Rows from block 5, named by matrix and row number. Each number is 128 + 32 x the weight over its row's rms, rounded and kept within 0 to 255. All counts start at 0. Numbers have three digits each. After the name is the row's rms in percent of the matrix's.
# q: window attention query (model.blocks.5.attn.q.weight, 128x128), inputs 0-127
q.0 087:156159094106154177167167146079106170140103181176104109090079129069102142142153046148109111152148085120138126143165198172125119126112174147072184143157183109117093142168111081137129108131187134133130081099135082121076116101083124119108171110156083125154119111094190155120061148167159101128144107124137144160136126163092130149077075048177114133133136141160148180130134126103109161122100
q.1 095:110106098096151088143127104138077106152200132122074123128121127108134108147116120093183135129158118114108141142132143127171116165173192128106163126154121106103141138091234156096127166125103091052141173142136146147116193076079167120147122144093084191120198120150138139099118129150157120134132090120107135111062184081074124171164166085131171145098096113159063136093172106171103155140152
q.52 110:214077151103136142144155104163104144102134053125187137161118083096153078108151192116142134107106101152142081148132124148122159125145136195146142135118111114165169069134115039079132090145091135188137148090120065118147141138149152114109142152109123091112112166097101094192165170082122187116152163146100113130125090094095139127124095148152128155129156233102148103150114108082101150107122
q.53 100:121118170103156072124144116143106142137127087060106110159172118147129072110140101121074156099120143126140145129151129121117163153089184070149136108127097148126143132113135151092156183179079122125076060121150105067134143152162196101117104140114109107140132033136131158164077119151160056097168125085119092081208147140166135180140133093170184179130106111166167090114105096139118168120135
q.54 092:171147151200125105124138144176132137101118084131124113114138120095138134044089107100126149146105090089141103103117112146124080080121152161111083122106166161137146115153129095198139175114191163116150104128125111110105177128125082133146145142071107179137139079165125121075095083170062151125151108104092175119145096115219098125153185166114134160101153188130052140168061147153117135092138
q.55 097:139059140171110135084076133104136093126096065129141147132142143145093136141169144140150175096118094162085085130176115192115135153130103187118123169101178132165120077145139128125100162100129151097174120102145118098196098165159155097157150094071126075094108145102134154202102087072082144104107120136065157164111124119119084160061123133088164136159102145096122157165171164104099187081123
q.56 101:128114110132099136128145107215198138067135105139111174105183144087142100127168177105134136155149069121146131089190125070125139152104113163116099181107111056133165153130136126158184079141118139134157127149187115120135141121170129130091128128101101102123089151087104060228144183100151125110125116160163090123149126147117166131145054146080142113138140102110164075101115170090086166125092
q.57 098:121146133189151101140105117079141115151101184128112123149096139139143179160104134134141141062092154082063113109100079096144091102114107173140106093109117116051064154129206130139140193145163139102100084192093091116146106105131167087185166145158119136147189123136177163121151123175128080089115121106191171103094141093104113122119138104159104162096184146138122142152109099183165110101082
q.58 090:148207088104073086151108177084099138130154101092134097124125143158096077117155156142169136171122116099122156158140104082157127130125084185119170118181110163100135098151121109109121165173134103062160152129129143174134106113134199107171137145079092104146103104119157090146041088148121117053097138112094108140154095109122214164158082137083103105110126132151097098167131132167169192126133
q.59 107:124175134120193169143209150082176119142164147176129141065091064078119136114126153124174169105141140127066150113109081174084113120155148130207161108111114105147084164136150142104136128091167174113120127124100102142113127089170106181140117117171153135063100176111149150151123171126124138124142151144113135182106135162141142122121130127133065132108070054145060134051145130107094079125146
q.60 100:117136057101149131094120114117176084187133145180173191170099084128136199091150173078107098153171102101143092135073124130120111089129085126123132085136113114130161147148100149103126143100096199113118153095168108129100131137124098180196137130201171147076124175081153102110101138105147096085125097181102160175176120091151076146098116055103126167136115137105093124110118108112104098092126
q.61 094:105098139120162162215140145080173126143147175191134078179095116123076166151122097184161136196094156127078147140107114091173088124133056108139142149171130114154111097119130142166160199139128175085115120085119135094147130104126141108137148143140167175162174134134141157126089100137153151091094086068141118090151170110133148164117184123094130084164100147167168095138151105106107095210132
q.62 101:187149180180128132135121132131199086144181150106126134101155085098174121157148127121117069099184123178159079130150093145177126133132142101105098157124107174084094126200082072113141131164111102141166113079116149125116152169109138158097158110086132161155120155123156126200140156155097150129115164078153164179094097166153150170103176136098139113086098169075136099108156161101127084072066
q.63 103:128109157146160163072170117086106109134153127162161080126075136090123161116082172129116138091196154131141102071125103147083120122152092153078147131116142117113117086125143147117131078112144102114167141098195162146109116085111093149123127167141125114124112140102089130160127213000111152042063139121121115150139135068131172104125168152100107114142092151130094111106109177109181155129091
q.64 094:113101132101121159115158117138126059098129137153175153092141090093144081062111084170119113109141131152174125156173130115180100072147075113173140139132163155023129129085154159092155153137126164079179120223107162118133111107131091142146164106127130097080156091104134178106126079138146124135106098119166171159152118157140188129134139095114129142123116174138125152092106038084125109079160
q.65 103:137134114108143119170076113133156101145144131104152189106123099134146160120155132077112114080065117110116097135123115100093145159147113113135183125118119122109093103091132150154132123154163202094092148180137105120144050149133140250142146082115103099193134093143109075095078132101121070199097130102140141144094211086139158062171084118155123122133130156119108132124102156136135123192158
q.66 092:101104130188145110145128164120136084151140135126121095149112057160152119096176103078118087114097155079144129175142094151130102117152069170116129165134147107112093108140135182111087132108083098157158124081102138161161103114127156125142055086151047191138171046130128108143107102117110070113168110111135165094154114178093114159127131074173098104187139058142101121168163168128135101178101
q.67 088:180075193151128137086113160075107138105126126205132160117066137172157092132111130126096124055135150133074082139130125122035106205170107147143091113121066138158111121161115150124126113130120145152134139157139070143097096104066115183143156108098148214118096176074142117153131156163096153139156114116117171130099093110151119098135087111073106137141105115140162087189138091140106157121117
q.68 115:062147119132084094133141162132100104188132141112050104191105122152140104212142096161178090079120123081111146137087119065115089165155140070136182187189175118112119126114105194159100161089164105084132120180085140137145162162127083134126139161145102188091164094167135138116110094122160114100080171107134162123124168126148108108128112065165108105143128112167103107118153099151150151139141
q.69 108:148129226108144133076101134118151110137137137233127098085119109084141118081110195056108148201091124163164085125169189139160137095075097123154155101091135128086110169088148070128121075152107184150081108139149125071145122135120138100098129071156156117155086169114090100153133155119107144118154168158123162113162112129145086145137154178127166128115118135163089147132089124112109152129171
q.70 109:133114212114158131177086165135097136131079134114129089106168097151098143132085158170130139158116120170172083147163139129135129112105159096131107092100126101097135114133118156104151119134175130163113107046065117182072173158130157105116097120118125135125151149120157114159147185140134192097136095159100169122206112113096139178119105192157142126129094124100124168135145158104065155072017
q.71 095:116130112199128098120103091115169133168142078111145177114143100093107082128139150127089115135137097096140163122190094071150180125131096144154231125146143163118140123099174123129128082128162172121093128133158141124095150090118076086155118134176082122168147078139065229089122081118125097100126138134124154151135080114117052124145135192126174106163105160118104129111167108080088134171103
q.72 096:064102154129114135092108145146149127159014106167123124102123148096185183121115122118130037093070113071139188155141136110144109133205163110102179121136123191150111152141131092146125150117123098079111134166106104173126112129152116110141170176121153121105138135136136119054158155135177044139137099134169143143159135137124161142162166115126166158099061107159129107129136183173170131144142
q.73 096:109146144172162149100086105103101106107086111131113088161196116102135149132118180166127159135149058183159086090100144125096122112117117152150115086113181099157130153121066105093156115141156091138124017150143087163105138068070140160146120104101141119132128139104117134122188147162135089120137155186076066112178113138100143180122166169118137097139110179198066163129120099121124100166142
q.74 098:177127065137129124097176153119160187093096126113061106131134112144109119134116152140165156086125104181216117137112204175130164126166110155155162160138101122133167149156085115078153105107088078132088102111146112144077119123164137164124128110145194098137154097110102117117113172093209158119123123174125150095063180152146158167169157179114149166121151131166190094119135157135131074108089
q.75 112:094129099079117141134079122156134106127137121151082190146118064138080135092057132131079155125127136129166151121164097161104166081094148167155223078136154084119139152110158081094097143185119103067082106117141143087135084099104072138118151151219196140141197126128094119106145158100108055115138085149122104162112128162104119149142167171103149124152125098120098083102141122119151127122124
q.76 101:114124074085123130120152079169129119154135164150100139154086126165155111126131080146146125105161116172099182142043103135121136152153158137090167140154071115165132135168176140170093212122146151100055135144130185109134073170151108164182127135112058187159129131148129130104193113089174083090102178151163141099075139154153163072134107126122108131144125149185163098082144140152140108157148
q.77 104:194146103162145158082079129117123112126130141100127163151114117174142158101090127123153129089131116094097142133138142053113142160153138108095176173124124149184135207116102168128136152099121114138066147194144106125192085127125159105100160108116048160161128123184139081105095092164135108153109121060135142125151118122124127106085124098111069107130117137025066077110114160160156154191112
q.78 108:129128128128113133137153129131130103126185167127117130160105191132133184145149108082123095104116188094104193146115130090141101160137141161080163070142104086107051094129079188153135168139148136152111101182069125116128158158146143109102062135110112113070192085141153144126072071111108205137108159111136166147135071123128110125089090054130128056171115110159136098113174124101096138156115
q.79 101:074140085058145118162128086106156149152133141082178098163117173081164101155084106119140105137098139150123173152077136153114102053167145115123168159152105073101122122085149111148116112093186088088103170183143166114142136141099092091188087112128158113154177101128144156150144117157126034110122143122104167149141115094127123088127208146104158084120092080124105101093185096109122087141090
q.80 102:138099126148107207140068137157156117141144074108101132117102146130094091100082101071143134125090100119056071075145112126140130151089101160137158127118130143126117131112081119214114166152133110160134162133152102117119133104080225176116135169142113109104061119112115135128156117093125136123067100093088231135145114072080114164080155094132098094113100169180118115151170152132158114133137
q.81 103:142076042125091120073088101109163174077095091112120169116105147124121123154109164069143130152093134110166193116127170137066127151114092087167118217090116106151096089126116135145117179124121159098123146095128094135103091157128099081154121200145095135133161106145142115057150172112137132161178145069164122084149163116126154163129124068147155124132124132130089113093173090182158152183126
q.82 105:088116147136119140136141111080119066181174117131154112075119090189169110128157159146163181116174111123112190128079144095144160100119105197084104075138133059081107102188113132162127103085146141103167140118160065152180149161096025156127133141108170110152143089159117144119106121064163102136111171141124102146133076143115151155122136135107085150143140149100159159098202135166129144142124
q.83 100:057117110151163112128156096145163054141137200056124126141077140186079161153105088116220093066105118098082107129119170146091117111122168058136155139103062150150096144141098182116114165167116107091141128096085116101116172104147144107112142145111099161104170115099161104113112078121174094122093159094145115133163094161117115059152149122107128156172139090134122110111097139145079088121127
q.84 100:132108129176170133134127149135086090094120150109157116132102175149108122115145115068164136158112147119146072121122138125171164143111157089125168161174171114179165190135168119125096187215144121077091149141097097156112074163139135104144105171157135109115130140156104153108160130136140099144160093148163146133129159077182142113145173082123121100190128066179078047124156080093137092191070
q.85 103:148133126147165158158117137065123098096085118177107147173098155124114081109177133074124118149122191123089053137179089158127176111172125097090161130154101081153103148128053131137129123103158178165166102135146171108089120085122131106100149175133152124105116160137128110074163168134121157125100092124079158063152103105098123199100165162137104075090117122153107157214113172118149187122117
q.86 098:169110103134106142121185125114113146143195122122151155087183139107136148167140116106092126095096148112052145126057147067130116122108100114116150101133182112158148175101109124110078183170096164099110157134129108131124094130156121142142115102110085185141167117149106142126185160121218077167086128117156152168138180149153117153138142097101036128075170118117144137143217112172164167124155
q.87 109:179124141077145190130147149126134092127092174091066123167083093119112151178141153145134078111108156087104079116189133148130120099109088133111124051166191134107125159124122133145127121186149168147139110141148103108116101144138134111135102120035132157097103113110105206066150110100087131098136128095092158126116058077112074185089113113128113064102063116107108105187098150149104119132120
q.88 091:089111125082081121157133113117092081110110106160190167172162152128118116152124088105092126163119081154160094106115165112148162095138108167153109157148055141178201142146169114160126042146130154141160091118193119165140128066150172099070119162088116160102115099105140118097090186138100148138152114105145173126106153131140129171075108191155116136122129132187110166087125151135212138105091
q.89 102:163122177074111119093113073116191119097112150141111113110142104116159072099186173223131195121094097161107146140121135143134185101122160139101099141101174146159155102140194136120191107163100148122109170097128107189075180138120089126119123055138150104145117134118125089166177187159140154111129123164111068175107122145150117095135178153093143130145145162127151121160107128137193097098077
q.90 088:119150138128177096154131117122208107183112115135141078165129116103130103106074098154072162180114105093158152188128178135070168118082138195154116185133130134131102170126112077060175116069157137140149129125149093161077148142149098129135087132087128149129148139143053138166169126104104144137109156175144078117097119148156210131123125120148129178152151112095173130161213106147152148098127
q.91 099:088152116128081095104108163164161120188225119128156162121127117164089147175144119108089124117124104091055173094112191114110117053123169143119182133125144047111163087130128183078122152142169098150120157174074134147185117116158085098165109145107134166164120094140152147110138063105200136167123114147126125109123170114125149177156112075149114153125088136161163072135137099128139123142137
q.92 096:124108085134108141130125145097143110133132139146137135179179126128135140142151117161171082109103152126102156085115151090169172161104237085135104184154130074117154071107126114083120139115072099054048138166122137120099132138172126145116067118142151154103151160106110165117088093155113075130142116122087170102121125156095144084158140151189061176184110124166151074080111145165070113129133
q.93 102:144112168142132178157131116176122137127155083109143108211098130076138082099132166178118180047090180118157081069175143153109159130135102116082131116156150143157136150131102102166175132132074150203140161085118083126069124158173161138109085116124138141147085161063121107175104092145101146143185123137132178110118102164126153178104108170131181108111135139128131184163103131059124129123144
q.94 095:133167103091149072104167117176131076107105162166100113128095152099101147132114100134117150119127105150094134136122118084149107125174130000126128144121101146129138120108115124172061165073101120108112104145097070123106098143119172093136054134137101148148165106106147207080129152153135158125144077136118101142093182111098155100166176137159104161102156063088120047115137137151124111161138
q.95 107:124161163149186108127135140188114127103070176114138120169146154115099101124115176163095086129127127083140111153136168186156164144136137084185080137179082162145075118135139118135122141150094103117073118050124172076072125130085190113133136106112163112141104145082116150140134145169145131172117104116161111094149113174093119128129136180150118147094075085117044122094074145034161157124137
q.96 100:160096126120069092145114107112157152147129150138075090124158102140166116099157113099121152131153114168151119095112120113138171121200105138109149139136060176165091089112162092155159128101113101064134103183095146147129071099146097099150110148137153152094118088108114117119181109080126078147085151179170119162131119080159106182162048111141149096162148112056095133074148100182127083049161
q.97 091:101113115122138169048135020108110145162170165178134118077141113094132139180099131159136164142130155130134147105157107189183106090151127133125205122175087137075135133101096156125150133180141156128097070096151162194159155145160080158138134148124075131134070111166090149145111157173071121154101101130116113078134100152075127142130093101140137105143173106132144092108087097075143135106172
q.98 100:169121136146103134117134105067153103102148128119116140147151104134121150113168097113164059123131163074148144128149122110137031096103098083084189109220119110088139177187126103158193208152139115175157106138097062149122122101076166142110127090117158155137105104137129156120119112102131143125109147123118132101116167174130147026072118132145117107110069113138138188131158102140161126084151
q.99 105:156124134118114151141157081091108072173169157148118104101109144099101163138091115082166115098192164096132163089121107111105154128119183118160181110123110122142135118166115125076162138166157089188179157130135130050137132126159114149120084091105102090172088174134104126161145244179135133123156090124105132091126190138117128111099141113129093117103102168122087146152203130159158108204168
q.100 102:095105104150193096105161036083119090166134121126068168157113142153130177059112093160121144130103104064126189118117130143146105147109056146071123100134144155127111144030129105116080125175199127084088132135119137136153106149112077149121056052139132136151130108104122125111122115156132127091130128133134147170131167089143102131146152109134104182134116097149084130134138072159128119200101
q.101 102:109133129127084126049121121161136145168133125096122160157089133103120098154150140085079147118127111120061142160089163124101169161164080149062133120082107167102209149066149079123120135109205153059152138135102129148209079175134141133120131083172109160098209145168096128084091097143119073107125132092118059137152151118136148083126117095133144128148117150127087113107139137163109105170124
q.102 100:121200151124155156152132091108121116149160151136118116128118157120067110155125067123161133119162168061151148129202157126095132093142089123154145105120150150174162115144112165149130132174055102113122107125108091115133135129177123196123113122132144133149082157121107101085178212121148096112203147066107142125145186134103161078108138092142152127169134199118101113109176155041140190162105
q.103 095:131088131136142094092128117148108134076155084171121141151125103155113117124115103154086134144138114064113076090117165155106128124137134143153171094139196085140077128126188120150081076135172153130107143138171115115157080208149141181143038114202202153150071109145155112108112125145134143139066115086113130119205077137106139149099172085117153125122174121086123139135127134173060111153106
q.104 113:126118091070132059146114136121185108143156157138159112135134118130160128113112096141119113100123125139107136161082131131100155215125089151079153135139163107089108124120176209151064151094160089074099104129075156181160120109155092135142070140127128165099195097145067124088115080168191080084121123058137076175114109083153107092124124088115136148121112101156153133110151077146116086157155
q.105 106:102185126129155146123170066156123061139157180140131147121093139088150114178113064146128070128198148078190183157135144093114150152143160116108119147083102176128144137139168137108125162126103081117092116056105083119136125098139117141151164113155120122028127082138157105164134167147157147184089147103061128074089171113167148089175094128127087099165126134156164139102134125167138106150126
q.106 088:149158099142153145110135142154159143099163132187158120092126117141145138162065101127123069115125123134056149108054101125105142071138113086176131116149177151092109151133109116129148152164180207118061168068122154116136065117094135058147040116093165109135151123096155071122135163120119076089133090126105174152070145099152096102160157137119134127127119158116134167077184115169096159126139
q.107 093:161131148123109123121158154107113104151143153116197193146115178100157116125081122109112183130071093125088099098113146154124060139115101084141132149143166093186077195116164107129096117170134146134186104107163124119119124188114131128189090110166155078160187120167126104084143144096108137080141091116103134140127121127132112148189077128149113123139070188096133139186151218111073092102165
q.108 102:156080151167197158103145210128125153136124115131118192141127127136124124124133157114052180151095090110120099137122123145176091092098105116137128087065165145154140088144146167149099142151189129091201127120136159120105121109112130103128114122137174125148089191130114053161101189102086171142134134178075150110148064108045101153079154160102116129111081141094178141088123121104095115118143
q.109 115:153104125166082082180083081143114199158140129096114125132153134122125157114178082106165130129101169152135124167103152126145134157172169110098064188152130158123147119128070162116106159104066122116102132152139104113130102075116144110129195195100140131085093060168118133087110089165141149088128147097151123100128122175153176117152023104146135159086120111128158084072157140141181112107085
q.110 096:162162136117109141096148145109093148094122147134131162126189079135180128056097140116151149086073102093104080084156182154120114108109082143134096115063144178131106131151105080115128122088149199163144169109140148109171170110118189119112124120111147174164097185165140157176135140076091132186137059130115077129182118102119110087141081147112132101108099141137180112157120138163113159151041
q.111 102:110165129161110097141167119147138110141172095076134132112068171141119149121090151123065146106068119118100157086155144131103128158107129128156165144123144112109108163130135096125048130129111191124114119153166152166178152158168114143152117062163114161144169152097170092051163161128135063099083090180081103120137150068120151083084142118090095146156088136089103136089103076136134094224118
q.112 090:160137138139087122059130111149097149087135142081133122113091134112186138139148204162096146130135191186160136186140120148139163098071138162143081164110099178169126115122123101176141095150150109136133131164076117147099163074123122128137153136092131142165107140111209122129139092138117064148100113103121117076132164173143137103188137151108165233098196150137119139118161186089099124075146
q.113 097:102120164095118158146146127081151164137141119124184089119199080125141115106081132154031129149162066112165139119172145158158160120192122138122109131119118115123166167092119175127090172173169181120126128135148114100095184129107151065095112065172147136098141154097159135124112182070131165094156175189069083122131137163119131096184142118151158131127153122146070093169107132138107089177141
q.114 089:167117148145135105101184126133092133151134109074143166126114143134145180135194123155132090131080093092110109102196155142168140117111108161160194149080083073105184172088117141159139132110101117126098115168078148094112065182106093105132112205144166130165118116152072132115111149152118062085115132114121139146103132090141138137095116110065146105137143152142088083155192123174160152203188
q.115 103:136136156170126122119150141108176126128164109069083116119119137144195131132136107175136101113113077172150128154057128151042155113156149147091125172187086148115105082132170133146151097103088128027114146174120128129146121164164153097116136144139109172110154096156154115123154070135138128144154081147153041143175173141138097067171035167126112137112175125115117093113141093156129093155127
q.116 098:151096102141090103112117133095204078132141114170096162126113073116143106102136087157067159127106118126178109097097132119120146125153174115151131057107104082141139141012142119128119115107139166076133135135131129152165107163143186100142128168152136137183182143174137149076132049120146070091080145149082103145140119112131102108123098070096119145149136134165072108091145132105184148206125
q.117 103:154137081112148116197154116167142121167175111141149111152079155170121194177131059124122137064138167145161198107113141104117124173121146065121115216201098119102165164153127141135130129177113127106124108133012108133189182103134159134159140113080088109118104121143131159164116159141174099133131134135110115112161088149115098102134134095139149097075137111147110122160165153184136145164102
q.118 104:047145054139084101176153175128122151142153138115115135122122152129087137105138092162129067120110145152111151128075170116110155169151132087124173115141103132110116149061168165133067121130110117114129090115129086121177141128116141088201070135056062150099140118184145125151109200112125134111134076150152120133159145205156161126155183088160131093210098149114126105107138108161131104178116
q.119 101:145112080141079138107191175126146066219082166107159122179117139130128137148108121098153090150098128149074183123111145078102155143118131149137146124151187141116081117110160197156062185136165135125126156147112150134126091105145136177109137181131152147210161112201145158097131128142185129071158095153131177122131111103123137128145186084168150109147090067113116123116152084164093138132112
q.120 092:145112120099119135123126140178097131134156062112134169149130125110072144103120086091126084117135152085117139154088154115150112126115098141107195111134167136139071173112074226132174103126149132060111060126155126127135111132198111115105128136179140128206140144133155180138159082149158099066116120178080141151122126133111112128134115101203109086156082113146130090132163109200164098200112
q.121 089:121097080120096097130183112132111127155162084109137118098129179106127134132130094101112124174137104126131148113128158137113185136097137073173086128191123097142133135134091172072144179074142085129093126108072126139132169099158160170090121092104097149099181099111197169154112214188125134133137190090182127145104121138080150100189099147104160077204127141111179140173120135171152127154099
q.122 095:112102089072159063111103123112097114138171121133115097089177151113154161115154147152146092110111124066113173138100127119070184111106168092147139164160108165152150175103158195138095151178185156109138135181103103100179125124161143118179124165144118190182144115128101113090090072092139116068131144133099139133142158107096139172076149115140070061163126161154148135142186120154117069182100
q.123 093:097142123090179101099162090097135191104088186121121157116096053105112146121107138164127137166125158099097122138104072167138121134174130083131123132129132104082104127135131162138158164114108038165150165101138145126089166093092145150096156048134144118113154163106169099080171144107147116157096120158171169147180045146218119142100118171189104115139132115167121141092167169153093144126151
q.124 107:150135146133152073185132125158087116164118115116153120115174138109084092143190093119171131170117183089150159124131174094101129128050118121097073168164106082124183104169107157075151114163152124189119055138087097114119098120163118129110141088132095112112105113136158166137133130072148171098136097111050161162110098158089123135150146084110204069139153132141171126077149099128171133157173
q.125 098:113121087119134140088143133123156095114122100125109072139116176149118136119149148129123125112113117133095144129115157094100098139129105185109170137176102054092154148067144178126149167107123175088137089120088174035159116082113092142165087164166128127138092108195134107044132091158121090142132159123099144170173144093140110126112146124207114168162102106080136086137215118152144112185073
q.126 094:149088160093153160093102121106144114172102095110076148110149167101143105059121145103151175131110151114125097136105134142156086120100155148189135091136137112129142136169099128196118094161073119183159122075086129107104060110127140110111181103139135141143100132072101127136107124120092095211083088111138088099049083118177149137122132131128105136087157205093086163131106115121092189084060
q.127 103:101167121108160144086185134111073137149118089150167094133175088101053092073143150137130116139114109148168072123174136106123144110044149139122074131096152114114160088135072133131144105172114129145112114130127094155111148174110167143166170105144141084152102123080123117144177182168129201155125106131166147082077098146109093101089161134090170115096053111145145173162109196100093129083152